config.yaml
input: "waveform_16khz"
encoder_norm_position: "res_post"
encoder_drop_path: 0.1
encoder_num_experts: 8
encoder_experts_per_token: 1
loss: "l1"
decoder_activation: "gelu"
decoder_blocks_per_level: 3
decoder_block: "basic"
decoder_attention: false
residual_init: "zero_last"
steps: 4900
batch_size: 128
Rows from block 10 of the decoder, named by matrix and row number. Rows with one number belong to one channel. Each number is 128 + 32 x the weight over its row's rms, rounded and kept within 0 to 255. All counts start at 0. Numbers have three digits each. After the name is the row's rms in percent of the matrix's.
# convs0: first width-7 conv, dilation 9 (decoder.decb.2.2.convs.0.weight, 64x64x7), inputs 11-21, a 7 kernel for each
# convs1: second width-7 conv (decoder.decb.2.2.convs.1.weight, 64x64x7, transposed), outputs 11-21, a 7 kernel for each
convs0.0 099:151143048106103124158050105087149116085195129095144202127100136074113113078150119130116159117069086117139114169139122201051139100064122132044071110134099146134147115088137174124050139161120141166103159131139143141052089139055132097
convs0.1 103:128146183119153155163142079140170156157142117214143217157067137138102135122146151134168141104104104139135118079182177152089143108189104130083093098156130179138112122123093122097130073155084185149187107112166082184153143101150163139
convs0.2 099:161092159130196095139144086076130177092111120112096149099179070119130112096160216132128127138130174157111098167141119198099141137123169110148136118140070127155128186131116076076131112075075090121128061078162099139154128096136158133
convs0.3 100:115125047146115097227132150067165147102113141090091150099133086139138104141166129065135166117126091080178110102086173065145081068091143126162120149091177158098169119091142068098109141101142101144167152172181161125074156196085151088
convs0.4 100:151134147096082117110143170150113150193132135138159149155112148130157069200075150148122109113158135141093123193112147120125135107147192195109132092157079104142184112144165143138100200164124125140075088169144108139117134113144184081
convs0.5 099:096118117172136134082127108141094099147133154150098132099181144162148153158100133151112111086100178137104138142129119110126137108140188140103146121134136125139116131119098110206108197169175168157159110117136133113145130110078129103
convs0.6 102:127153087079205125111094104146108109150112165139151125143154103111192141102130129126071066083187133107118133158164167168158113106105081123151104109089175148164195152079154140145169101172147137084072059146077141119113108110117148181
convs0.7 099:138117147087152113139193138074050099105130126134146136077170168159044184103114134112169135100103116095161142124089096121085068087100050123085102138184110166214189133127095158156111165156135181174112101111145085179139127069121056155
convs0.8 102:146135138121123141136137141113127110187107056150116127147090074127086127191150101100157175079091164148144161100169130073138119119166146163102132135124130152137146109150156103111104133138153142116124123148124150141111133152172065056
convs0.9 101:137129114089175083087136123085107100106146142143170255140091179109163122071141118146128118100114107137125127120125116151178160152147055076100134076092149104085122132129165174179162211151187147130088152092152095161142178170141126120
convs0.10 097:097091138150148152135149227127119098154129119153079105133098159169107105181129131162088136159109089139126127150113134133109126187106179117109146177159071147084188083140142130091091117111154164071113090112184151154105133116151050142
convs0.11 100:122157106130112113122097131071137164034130089140120128133158119171203163142102120137164147121155175128130126078096091114096166133150088101118104117109097097079093133139203110141160115106112141165153139148073099171159160117120148176
convs0.12 101:112154144218110148133136168138140144206102148123120147137090130100129074127141124103082129134108100163093152139162122118194137117135105031073112157212104141125128118144138138093128120111063108134135255116165166090126180100149125111
convs0.13 100:084131077168134116133110108104113149103134154167117133148148084123132160139158126090105142111089175184196147141057167137119119130102093133138128153133140150102145077116106116112168167157087123096118158146152126131107091210135111110
convs0.14 099:113103119029145169108065160140091114085110145174042157157088070104087085088129098074115137106118130089102139113142156167121140129119162137209162118126130157150090140157146205142115158135096151085134093082076127163084158167142107173
convs0.15 097:089122081095118087143118145127142183116112117144197118098143196111115129114118137141129093121095105135154153150121102142173150115109080104113196144159125194110103109124131112177205180132118123150083048149138120105098144193081140118
convs0.16 099:087130139132182134168093109131167142104110066051091120102128102137121115151077123130107118125152171065104111128106172134142157110149134227143122127112095128171152094145165076106159149097090094122147123157122079130123132107128192136
convs0.17 104:100129107115095091099138149117166089113119103113103155101140140135089109075157120117111153107129164125143121104150102138117133146106099169150132185074129159197175192125114159143105111106131150109176072163105158128182099159119138144
convs0.18 099:175128085119099098142137117108179171115140094134120114122107110106106130093099127114143143098111135130064130145112051149133116094109160146037121088139162115088114133133122137188150065171111132142062132179081090125128129163127053110
convs0.19 098:146113127128139114142199110157053185143145162098121135166142048092137119097112149175069143116124104110198177100120175098107115119115165120117138100060163100159088138135210127121122157143139162140087148165134136090120173133116134138
convs0.20 097:077144071072087111092149163107108114136119107103126133160144101098121135097100163117152075110103086109056089021157162107150151121120057126133144113122086160167134147194102137095040133203193103115128143108188157095108103130097104122
convs0.21 102:141116107033127153159127152111098139181112134158116125080145145078150119076158086080134124134166145164157122139107114101131105075156107126149149153127160080162158129128147145187153188157093128107142145104105121111113095128149070155
convs0.22 104:103173135096076178080105057173139145141122159063126113127100099117179110176116129135102165126163104094106141125146164144102091133078121135083138095134157152120171123126143094089198074112111113144153110131162128127146202117145160105
convs0.23 103:116097100093124115168120082094180118113140138149153141129092093151158099166133133132107105151162136123159166120144204123115116062137074098109095140138167143115133135168144080094068110151136166082156101120150135092106125145122100112
convs0.24 100:115122074073127146124072065104122119102154196166150100101147145120163145145122118152126111128134090187118132194162135112146115178141143150186142170083108122200092114142097108089113162115141145169088145094199034148182163127137149131
convs0.25 105:112107120108136153203178073191136151091117129112092189163118146075174130130140179116117105126134141117102148129151085132165110128131181088133165156105134130181096125141101117153230139142109092104149177144125135123158232082127138120
convs0.26 102:170153136118093124127123127104078046108108153127101154134109136145143099126172169158087111134200144115113168074155167142127144140090054104100060098149140125131123143143125113142190136090100110120117128131173111085126182119158176095
convs0.27 105:120167077061088130081154168081084111068083106097174087118149143103135132092126099092132103122133108152098116108161090125115122099182109110156133098123169125140168110200198119111197131130155171149166179138140123113094086163119184149
convs0.28 100:149107114192102140123061049109162145131115159090109102129127100127137106062126118158118097108149179143142126146133186100111065130126099161096112129149096112107139083167118147130097148101121114123119112091144147159106140138155102139
convs0.29 101:141129099179128128135182171142138104163149105140106093095115108158092160156125111152099152152122161170118104138065081127132111121138105203140078118181101145167140169152174125158088180086110131152087102108117123127136086086167103099
convs0.30 101:140124049046128095122171112124123104101113100130139084132100131059149146143103059151167139052123114164159137117197111109111131070078138098140094070118161153101117124142109111093157132099135100119165146146143107069151078145077111121
convs0.31 101:116071131123076119125181140180203202170144073127139176167187172131108172155167108072093126086108151142144125123119117105092146103150117198152119121136146126106117166148090109136078151139089109142133200121120137104116111202103151124
convs0.32 099:155150092146058191146110129161119118197111150105040123144160124147097147121164125100149106149183180054133114133149160147105160133073140133071154145166181136114175121171115168130112138146119119130099134129104147118085172117129051089
convs0.33 098:096166116138102108150130132147187093131104113134144112102186162121101139075145143120164121173141096130150117149065155150113106135150177106151142157167090149085072165115128181131136194087124135083152132075138101094128120114100157134
convs0.34 101:085142120070110071096134083134138126120174108090163138116179103112141175135106113073129129138145167117126121162129184111088128124101102143117172097138156125138110141202206148147191092092128115118150062121137124124146168139126147071
convs0.35 098:157210105153115169087129115163113126147105097102126107076138130131060094148100148164168176158110087146131165117191123106114108177127178140108092156159217134154146138096167114156124097065098162091123133127122091166105087101160105037
convs0.36 101:077134122183183123141115117169174082138115133123145155035160140117123145076206134150151186072109120119160130125175089162138185104107075087139144131108076130168110110161144021122177130130086118164168126179100116149173185148135169130
convs0.37 102:137117142098139140123116075075097141098126119137151189144082089117162155084139103163156057124098094140125135136133147110103090113072113068122124125159128082133151097149149085071132111092136181175102123126105137135147165117090128094
convs0.38 098:139142115088095130108162128141086145112114096181139104177164146187118112061137112130226146140124113111173134150112069093157145088157181125118099068184124096189155157104156108027175142086146146124199108188118096173135166110094127084
convs0.39 100:100119136075128123111137138093141122113140106072151110153109100069105115131112097125175087144106161190159080117109066159167148161138120198106111100137150172214162157132088080165122155148159077153156140103112126074096174113096094169
convs0.40 101:140154124125126114128076083131203114168114145119111109125127140142121096128120126142204084131069142153130121081150192114078110108087135120143130118200144092154180152122112156121185133135073140134132192134156130170183117076130155105
convs0.41 097:105118107140138074116133190101114153128108095116132144112157086127164124063105115098187085140141127145114075143135137164118055084159109139117121127192134134108136147175170150101148138092135157149162167126126135173080177135054128104
convs0.42 104:154138101086116068112161149165213175086109103169145180109128105070122077146170158111117089121063113120157140141189147164095106115131109153116119122179125112109152116133131128119121153137086097093087165109162101130151104157090123111
convs0.43 097:138087103094163159145099146082105180166113147144078149108117092152070127115094062171081133120103129055118138194131191058148102102095140212094188136149151159184158169118135139087101128097129105104135143123086139152127101119077110091
convs0.44 100:142136146159115088122132174102172105110120137157120063094160138114061152138162090124128100075150114130155113118105174169122108144158189108126099102128084135138163143153125098117170101116072132121158098151097126117186128127175166099
convs0.45 100:110073115133127139142127156143099100077080097145087126156140169130161161110118169171151098092099103179164088112113043168106133119126134125079091122128142139138097136102091157101120058115168128152124179136137138147123122080146133131
convs0.46 098:124116109182115144120148143147178061127151109131061143169126108112138161110090074129174110167145147131139099108117089067128137142111187168170118188179117175097213129189122128153111099144138175134121066099160136098170151189127144157
convs0.47 102:138125101072144133124142061152120141089113143108136051050123142141074143069128095105083121142151131119053148108138165129121133076136127227118123150098182129126174121185127056188202127141100125094141152137107170150146153129109191132
convs0.48 098:120117147135078136138090182175169076148127113176119173113187083156079140128136143095150097158163141128131099118079087173132103069071118168124156105116134137086168165090149120083191168166183141133198163109100087152198152193130112140
convs0.49 097:129156130046162138113114136156091214031084077097114131081136133176158101118153138107106102135160151168154126135211178126069158106190096103132147141151103081159200130126124075156041152143162127163165174099123124099167136116177134136
convs0.50 103:107132108132160152129120121154106091171146117153120126105142186127096104161083101144155133112113152049106127149101129112145097184091137051105108107086187179137173103138095132056125117162100092157197179102076092140138155101149125071
convs0.51 099:143145095089110138164136142127161093139094108153084076085174098117098114136095085141104120140031071124118162138086065120095072105106115118170078157107149146149164121107139128071022138191115168124119145052129098152093152182128099115
convs0.52 100:136132142089172113133075096102060103137084119111110056154129116150122157164116057141150124131114115110097133155118166144112114109109120085166086104121158177137077099109109122147097123123151139090124127096115134124156094079189149097
convs0.53 096:093099148142083149148129129128119132112141142137129170078145105111162062111131145133215113143096180170067181126156129085071142073146148097122145093141136180165147133154127108144128144098137187096093126131123090132121106124148124138
convs0.54 097:170185106042183122097113182132064158133131097136126107115153120167124111134142117133148076085120156103134120117082167107113142101118093176097162115217109151179123075115083129166117100222099163112099133127129086175123125056168130104
convs0.55 097:098122083123180101135099202127084112172117082102141094089109111124088086162128139122138114150143161114101085125109113131154117141197118141132123088099072098122220093122069128115085096131112149076089052177174165155118148166180157092
convs0.56 103:139117131159146129154096138113137199107129105095171147146149172123139120121125093113101116128064129159143123094109060155107088097120104072072087090097154135148125163120171130133156135075108143127151157124131089126153114131116118126
convs0.57 098:114125048093119148152139109175116115104069059113094093166179142064074163098156125201112127152105106094112177142096146132108115096106080127091110145113161118189107153161189158135119168171159105156122181138155127167146112150086084102
convs0.58 100:116146142059120111103124158116054130120171147152107060143165155138075137130139089082068127067133097092093071106136113088131121156158141186137128138144166179149108096150208090193108075148153131129150134144183118084078119183156167127
convs0.59 101:128117087075141074105140168056145086071058134086112000089150132130084140209096095124147079087147120071114134158151218103132108114111138090182093122095149092120163139155087100062130069105096126133135081166127135150122135104163104108
convs0.60 097:110118126152133104146174158100177084059123101123095162073160121118134109055179084165133201131163067132101145125190170142127138065110097123059153146132106183063188103151133141185146062133121179116124082086131119095159134078155086111
convs0.61 102:131157145176136078134106137124081104140049092074109206068132129086096064069104115119158159109112094118182123183128120060112084133095052109092147122077118169119126071117082171095162127086109076113087148076122144106098173101103182123
convs0.62 098:150080065121119122109170076070172101175119198136105220142135089149160144085165106142122151159114144067124120119112133127098129167157107134100090159173165130068111147123114185144191109186098135140145089121111095130125132106138145141
convs0.63 099:146155148119168118110146090107137202134149085144091126124098116091114146037159133131141177164150065199147101162185083072132121139109125071133134122125132186162085205171105137115133160150103146103122156139125068062102130128094107107
convs1.0 109:110152097094096114100116140121125113126114088115098113127121095112191133163176197145141069161089143120128143130110128119138124121130137112164142156130092176069088101145090141104134111111113082083144119086112152137070137067106085151
convs1.1 094:069060099136091125121114119124146154141155174165165148177222163145173136110097118125158142165181197137157172172159136154132170176132145138159133103112121127166122082110125084124090078077092151219167135157177182115114087104090079063
convs1.2 086:106248142201181255121108156137132130185147096091155077121073121109105118144135092138120149094086125116103133143142124171145130111088089105125105119145134119096083112114085147099110096153084124134110112109122166145086106096111121197
convs1.3 095:080077165123075078050133098085087115140126225153126145152157187127092077128059121102101166146136162150143144149138125203141152153133157146096113125113145157145117129166132109161111126116110114106122139134159127077087042171040050029
convs1.4 124:094112146166078098096171140110146146131137181182132135146145128121103126123131047080148132132123124141084124157120116144166116121085138116092129162126114132119157131089130124125125109132122155128164134172165151171182086104153185140
convs1.5 092:098112053136082091111148160107122146109197116147160105185090168062099108104059083061064150094085118114113129166135150169101080141112127131115132092108114156156174147165115101101120104129113162128104137176138139160118147079145146111
convs1.6 095:142126104173146216131116109051072100076106146118112105110075098133117092050103103105150196171161204170147131141125099116107108120062170123163123119085074133097127144117120138165178192151147150180171116066094125169145184140181142161
convs1.7 101:083090111146125109022137133098154135126122113129121123108167130171151163177123131162096055093055128118101150114097140122120115167133136147185223133110161096138142131059128123138120126142118110191129089090047090171157165157133197173
convs1.8 092:124108127091084000029157152140122142127118151184147114116173143142082153122159160164115115122112099070103090165112146129128107171157171171182186218130131176178212214138133133153140113125156130140133149107192146093049076088093118156
convs1.9 120:156139109123162141113084116104122100117087082129145111106149118129160104133125173159167100104159150105122094058098098156038153129131108074153084218143112161147108086154115103074092101137096108130142161124079143148153208189151113203
convs1.10 076:055083165128097117152130100125129165132131177096115118170165158172167141101106137126065178179119090081128104116108137139171113096142057078100123063082164102157112111117106051117099084100106075212120177154141145076112124091102208123
convs1.11 101:165115145170191170161132164114108153125161128108072109137106137118040129134107121173158097173114127141167085197106122097073073116132160152104119173075162142147105096080127151165154148129114149149085054114172118138184181136080103104
convs1.12 106:074073141106095011096152130136148111055102154152097115197131117103171122134121157140145144152190122139159129059101049084092134122135092066083177144104148148124089160189139121134157145134136141070119132129096037136143097109152190093
convs1.13 095:211176149085106126157128138158123130148132117145154107089111124113119076126181166114142086122128134148181125007103094113085129102126074107138142137163132155114129156117099118065111114120098101106159122138109162070065179126110101081
convs1.14 100:124130083066137120121134131128137182145144170127177172149187160134118113145102135106122145110116131128124106112114101121132106159055062118111032110119148106170095094131147102121123066115095109152146179162193138039206169147073125125
convs1.15 089:130143116118188198061135117146132148159131104064101113090181141135126134160127150115151171166143141131128135076136159150111194064161136167190151163092125140115140138154160188144113130135115077126080126083111172147129137149129147177
convs1.16 077:128144129126114093046126124135136099144080128125128117163102118122117125123159150125138037080045093065135089118125079098141132091107152116116149216134103132108095166103127129156147156134147092064142161119122141174169110169163123112
convs1.17 095:197160103142149133142105104133141145178146057125143150112120132128103093163121106088192150086085075101090115111120155102122119111073084086109075055160108059112146127107101082100120143163147105123176070149115158120152207180123217177
convs1.18 086:120189073092097155104145119122100168143102172110114106179162114157115147145143177166061021115168089091084186182130116131091123223177144163156106158130132107151090126114143182158123137174156090110112132114174156166064124108050194105
convs1.19 083:097099115110118120089101090109172096108102088131079130131135084131151190137200166204074105138108072156150115125095151106081077134115123065135092095114155145121082158143139146132143153129111114042159089087122162110180154190113167139
convs1.20 086:097064142066144000061139129118124117115131159157138178094132145155147164146098106094085103100082100108138179184121144161146170153153137142156147128116150093098146140152115123155129142135144208202131159136167090095231154163170179199
convs1.21 090:110255119150135120135116128150172112121144149073177185130133120126155120149121192122142154056088117074030165096111128142084153161058101103146101149134145120092143154104130104105110159116152114126195115132140143136120130083131186138
convs1.22 098:103095120161089070113130103102120103114101157221170175172173158144075105139156143186172148159192135132169160149160095139138114187127179120121097141152128184131155159160143155144133137124130162122119122131123100094074220157161150130
convs1.23 094:122123183200127125105143146132103137144145195133159131188130127138118096145164116109121151148096111071143094147130117171150173114123174196226203134181124112112086106125144180130090088111113116092120134123190156126141149180111130166
convs1.24 098:223205205150109095120168175115073120097143122117088065101094138076115114124163128144167179203175193136183129110127089147148136013077116143125134169092101118176156110086112135145154133141109110062074084057044078120101119230144175187
convs1.25 110:146101119138118120098142194160138143179180187168151154170153171145079137163134041121160109082125136143169135159117138130111122131110119053106095089103068133120130109183132137133138166158106138165130143165194177141102127133200122070
convs1.26 109:207200194193164234123143140142133141141126187141131123128130166164136076086094076163136135191168133137122072129131134147132114157108110136138131138114095149141116132114136145130140185209160080140148141068073123110057120160161104255
convs1.27 120:188118171101174138132121122137149134144131055109070114124090118082081081092071131073100138106097111146158131158101171121099146139125151151126128159120145132110089112148156159139118141097134092102092086092033058116120073096105040060
convs1.28 091:144150191204235150183150133141113122152134142144069076107142084148109127128094170102050105059094097091070100136121124100120156149083140127104120144116108135120106080107138113137169130146140118131086097082071117149215034066134132062
convs1.29 094:146215116168178179165117120143160130120111100081089112143086087084150157121151074115188082112103193120179107087129157118122135125088074139092118096122099109118088116103091137109133091159132100099088093135063101153065173170105104099
convs1.30 091:105021088096139016077142135104120122135113112108049121131116124125097122092126141095141100105160086101056125131139162098174143108155116155126158139106087137175136141153132149159103117094158198088162162165144163110131112171124144086
convs1.31 118:119121129087135071119130132139094157108127160177141131163174158186186158181185231206158139190133144141167162120140126154107118092084131157076138107155106159150132121141128119110090105114155145147140186137106121052120151182087084107
convs1.32 088:164114193194127053109157138142099159121169147102096118098100123139127125058109097086153113079111153137099156176130133157161148084197126123097127109106115116120133196107107079125184127123122111152169133152228163148195177130187215123
convs1.33 087:154112057136147154151107148169147191110123097130149165182134175085096111149158126159175194109126125109180193178139154164159151100031092137041170102145127091103096124142120108081101108146115090139119066115094067154190166131136147166
convs1.34 090:191141113148185172103122117106134135162163128117091127164144185143097153176131123091209121160070123116132098116128115166159123065136162119113063128130140161132167140120133158165110137170114123088112132153187175049121079171150119145
convs1.35 088:101000166160207097165100159095135156131094111106099074132137125131081121108120121115107078067096152129122059126094112103118131084130084121076103118123113122123171101124154162151138141124114116135164097148169111149137129150099171114
convs1.36 110:147159124106164198181117121114118133187105147134125087126104083078152106166145124119140116141136180206107140075137146074163129137118125148133156183159110117106099142095157189131133129158141101062092147039085107183106181155151046092
convs1.37 094:142102131134113191084123147082133123122108093131089116132163169128122120149104131090183182111094137129134117114129093116117203077176155121130095142146136076078098058123172176164138139147142085102116121166138144112217177140154106196
convs1.38 095:116111133158181130112127185097125165144143102121134125137138122130085177182124142156112056092153185130143142170108108125111133107123111111128152104115165098157160096090134144150117124145149132202162146155176153180165174159085142123
convs1.39 092:133080070072074068069105154105060107139125156202169157156140153135151151095133112135110100113089096063091173149147166174134183114139193172167128134100086118086130117106118120124105090160111149135127111154168182131160149162106145146
convs1.40 105:140166147167135117106128173108130143130118129127162120132175108154096179155116134153129085098113143099089113152115138153115134145138152152157203191096145078129158123116133164153137139148174072184134104140125122118070162154106186110
convs1.41 096:148143128119095161116148160120142146135141145133092094122099100107066080096071066100133105115090150070122157184156139181138125184218169187149163155108159105137142099118156139157148129160149096184120092068049102098150148166116061124
convs1.42 119:094070144088111102082117160115118091118114184139123158128180150129179109179142144181110149155110136110111118149167095168136166095133121105228086160109141102081132059132132127082104106107104151144138149138114139113115145116081132072
convs1.43 096:135146099166094117020132135083094110102109093117140108105115127118137157141118136131133042065104088128104144153137102124112183099085147131161157140141160132141126148175091119104097106097121158146135076110165170126000110123068136161
convs1.44 110:125166144143110107099141125155114129160146159131111150179219144107116139130127130131123160163091071092116154134125113137109114138114073170132155112121140107096084127132133112147158141154122087146094101136139164157115103149119085107
convs1.45 130:175211147134107085041176162174181135131130095117126119159136118103100147122106103113183109110104132085085133096119117106119108069066060090084145145124100097095120137118147149103146114133147160174182148169147126143085156159183197166
convs1.46 084:093138095127059112072118116155103091149144154140139090095160091153162187140149134134179085136149141136142106045118112179113134107181122157086110092110105116150120092096117131133133119144146096141139167120103086177062125094092109150
convs1.47 097:215160158111119089142156160092156141155125141206169160160184173159143145146170172176130137195157142109160126128084163120168109138085138116130129121128088122075113162128130119105091102094113100151144140129178134082120200170144068141
convs1.48 091:165149158130106152106121156172107132139150180111151125168125142125128168152174156142218131141056137125100123126125123140077124121168123162126139098139137148119129151116215189188153152135137113041141105120176196148178201174159148138
convs1.49 107:120130255137132048158144163103128123197144152098124124067150139096141142129162131107112196126102102086092117161103157073169086090095178130207123162128130128129119148085119127109141145119129120078074130071175163162142118176134161192
convs1.50 116:074059060043044050038112126108121111070111175163155225174159200130110079072127155091116150144110113137129215196182190182164187177200209167186201165102134142123117159156123134100156121080138176169194174160159146039075057099054102045
convs1.51 106:136161164143116099126121136128141118096105177148120123152103110111123122081068064080114076120098109101128162140113170170118165145138134146119164133088086105148144169150103104115116117128173144132158179133091055125120093075088120118
convs1.52 114:112163118170166087175120121141138131134135126137082149137110133161100081107106164110116169094161099103132135164153189126162173200139138180121193078100138111133069144145139137189137165115159108108131091138107153168129081115140215087
convs1.53 087:116119187181204180200126173119158212159160150121156130120156143199123197142092090181126048069083147105115093129106132107132084148177165167179153160171177095147109094096119155163127155165151149179151139152190130134109107129105123128
convs1.54 094:100108129202153194138134089123146128092143097066120105056107085137164151077082163148101138113107117148083167103168118109088109187132138118144100090116178076041133153073135065134119095079122145239127116123141121106157134141117162110
convs1.55 092:165152164101144126128134133088117140128073121115140113095094099083134123112109109029103167093142205171120086117087131106092151107075100123113127129127177074159098184083091096128130111085150107192122127080211133122110071096095085165
convs1.56 125:123146119109077103136158135151168154174166120140135142139155141159125130157094120113062143110103086079123179153150132139124133105067089071115092109110123125119120089114115129116133139138141172159163170190188194126183227197219156155
convs1.57 085:062068002036025096102130118164166130138133141144165198132142211127139113138140133128082121097100112061079134142131128152175142201170212179206181127130165088107127132150110117114147105106112193171156199133130149135149109119131121140
convs1.58 114:084122133126110137154118138122130119133124128186112131134172166126186146084167120156080102240141110070131139180176154156164173166118101154096128108132108174137095153128095128125122110105132178139168172156113061092108118162093070086
convs1.59 148:021065017114143138180087086109103129128152118172114082114107141138126142157084104094098117087143160120123149118144110128151135176149201161074132072170143136169109133110115145108124128124129127132086110153172148113107184069079123066
convs1.60 075:184118152080109097071145083089088149087110135123103092130109105050159115217148131138082140150098069128108129066070060109109100091118144080009101124125139156120084159095127143188115154160152088087065172098106126178148169210199188181
convs1.61 101:151103162099143184118125151126146157104098150169143116138190178099160103135121157083117086132111058128081153107118146138050131052111096092127094157064043124073085120090151123170141144152171194166173098136119144132228110142175149160
convs1.62 101:157137147103158097079181162149128176138146110096115081124144139026064097142115128151121116120115131167118123114089089103119103083066101093122133132133150155150122139125138117123114132103096165136141173131192169122173149138144119140
convs1.63 089:130145086128126131127099094144086112109129101049106129091084115082094094117101074116145102098130099095150121127130144089046094090100110072140146113088107114130122142181086130122109130128116127149135138085091119126103143098144147090